{
  "translate": 0.06,
  "targets": ["material"],
  "activation": "prelu",
  "widths": [48, 64, 96],
  "mixing": "cutmix",
  "lr": 0.0044,
  "beta2": 0.999,
  "epochs": 4.1,
  "warmup_steps": 650
}
Rows from block 8 of a small image classifier, named by matrix and row number. Rows with one number belong to one channel. Each number is 500 + 50 x the weight over its row's rms, rounded and kept within 0 to 999. All counts start at 0. Numbers have three digits each.
After each channel's rows are labels from the 100 images, of 14976, where the channel reaches its highest value: "strongest on" is what is common among them. Only what is clearly more common there than usual is listed. The data: close-ups of made-up surfaces with and without defects. In brackets: how many of the 100.
# convs0: first 3x3 conv (model.blocks.8.convs.0.weight, 64x64x3x3, each kernel summed), inputs 0-63
# convs1: second 3x3 conv (model.blocks.8.convs.1.weight, 64x64x3x3, transposed, each kernel summed), outputs 0-63

convs0.28:458484601471422455490492606473479520480424537609466542542609543518437486566579534497581513483484581467482501494464476510441462504509518495550543608496560459431484480543471436594501549486451545
convs1.28:470444366448488472512487393411375531501468532497480423423500507473538447523494423514492467448411521485554455465458489499539520558537517497515560460516541419457512371508448477440431494504482490
strongest on: woven cloth (100)

convs0.53:489530430573477501510517467652491522507534487553560479555507527398411437518396535562528413584539455517474477529538459546502439426464541543492511454471478480557499549496563494466491510604475426
convs1.53:463537413493447568501513481592511461552530570428502439425523457470513469617483406502501443488544416461443521447504506448452534500445607469416457492528469459501435442506503424414456479454472477
strongest on: carpet (100)

convs0.25:518489427416456536483463430513444537569551545474483545577500562334472495470467535584529442500462485499549487522523492540517476463543480509439501417498476476572485437455404565457567422564551506
convs1.25:555538511574560514459495446560489520464499602343491464471512496452557487548500568473457502531517486529493428497523542484577561498535600508403565508512432410518499409473394549512475475529525496
strongest on: carpet (69)

convs0.32:444456574505444546509491511462514472523425670383587492434507483489469478430462446383509498514454467436550503547443517489495541426580533511466563508536536477432489439500561545538495510519516522
convs1.32:542577550447493600491496482525517468502452632467545503449493434557492512395497521389418560471566471454479484480507607433468507521542534498566638555527504509509504502448468451480506516502473551
strongest on: wire mesh (100)

convs0.17:443462480586487405461450477506600434422435562523583460440445471508473507464450472432524529386432460466531450453455532562561507506536485502502498487487466544554544608536566471509478472471544408
convs1.17:448437467567500455496503434534535505469433539480534459468499466496525461509471475454521498353425414466484495510407487456491561524437697460473448498484482521506449513484594484428527490459492517
strongest on: leather (100)

convs0.15:458523420579462468488530467631484550482547437565546469534502530390448482510483506570520440550501516517481467470552445550474428391455540524487469463452451418597517558543560447477501493594489493
convs1.15:441523477517444560513500459591521487561498600411516428406497475464517525577504349463466500480530482468447524498496470411447514498455577463460480504536475446498429441493531407431413484455476513
strongest on: carpet (53); leather (29)

convs0.57:474466549478419444529445469495473542471428493483489337445445557456512437439525530510498509478473698511517496510548477488512465513505487485485525527503498488554551429544477482597433460479475417
convs1.57:518448484458575424470453428499507583439470443443461432436363543466583495512503546466435465509530583539473465468504470510454492510430576440562478553460469521505498480563462493472539473441628484
strongest on: circuit traces (100)

convs0.42:460467524455412435515460468520467555447442512465484351421433578458505438438530553501518480490483646511525462495555473476512466518507483470481529535511499474577562436556481485596432460475454434
convs1.42:524446496478599388482458448486504590413464459457464421438369537478587496499515562461444483516523579532490477454506475526459497516448581438572488557468481528505491490558463492487533482438609467
strongest on: circuit traces (100)

convs0.31:528459520468429422500497483473439547488462464478473558440435528487530564572642526571518569417441604507523421509472501479507457515470455446514478522616496498557554486524486527547532453449435593
convs1.31:467451493460505458465441422543500507445501479413450503421389540486535436547458468459378444465514510504440447476461469408446484479440543432613482544455464518506497445547452468421530472449507424
strongest on: circuit traces (100)

convs0.11:438478522507453342434423547524510477391429489602557565523506510507442508461564486448569545443430530496537458473439450544487445433506524542550471532459495423537486572540558457490485518493485451
convs1.11:420406500583490448545521451492476500500428470429551436469516468499541446492505406496486555387351447480534494494409476464517539520497568490491450502497551426478465493486583443402453510469487497
strongest on: leather (100)

convs0.60:521476500450459443525448480494468538469452470498473592438429562505520543561648543555531610434476630495518420516479495495515437576446486447527498512567493478538556460520482510572526453433473547
convs1.60:485442484472508370454435431529518523429469428471451485444415551484525466529467484442386438473521528518446487447470448440400482485458544443582467554455471533494463440543450444424538474436527467
strongest on: circuit traces (100)

convs0.23:497458593511448455460428585449441488479455437638468518543604517530459453530521539463530441458442530495482453480448474522472498491440491510556453562431548469454431437483442435558498608476451501
convs1.23:517464403455465476568510396453418498564466493381451484436550495479553501541531488643515516402458469460574472531483502492588540586480463503501525436519493423479556492477470472506443461508470548
strongest on: woven cloth (100)

convs0.8:451444491576470418498475480498534451415446525506618479423452477493473493441478474383532575418412444471533484484447511529543490499547509488478502487483485457554525648531607478497501489464537435
convs1.8:440440489574499460512520433539545518505413521450547455450478472491545457503477473433520503430433425506502480523430475465491551525450706479458430464484487563502444509490580498394532489467507534
strongest on: leather (100)

convs0.41:542609398457510571523490504524451556591553481554479555596500554435494460559506587590518445559614529512469429518554488529466466504401483530513561502435523516509562544506480509461524493525517433
convs1.41:555569449488504531496466486609474474502526679462472494477532476500501462544470544495463481492579450453476451470476503399450503467496579483455611472541492375534446442482420454457508484490474467
strongest on: carpet (78)

convs0.21:531479530492494407462448464456430506424440456555486594489487560564503606543644506499516640456475611487525523539436492501468430518492505522540497525555479487556559454532487513512534450457480527
convs1.21:451473455455484471481479461538534520451483439533440437469412545481484412556442466462403445477524517499462469404489441482389487489409551453574485544489485533500456410580444427423523483433486449
strongest on: circuit traces (100)

convs0.46:418474480574505414474454523510544466386403516580556594526467487472495554545555462422599574441470498452555433438468476576493507556455482497500491466507468568540503568529549457510511483451476425
convs1.46:365474557557495474487517513494511460475404525508561489497538465516480450524486400438474531391455451461480466461465493471475552521466638494533383507471538488495442486472600457413450511467449478
strongest on: leather (100)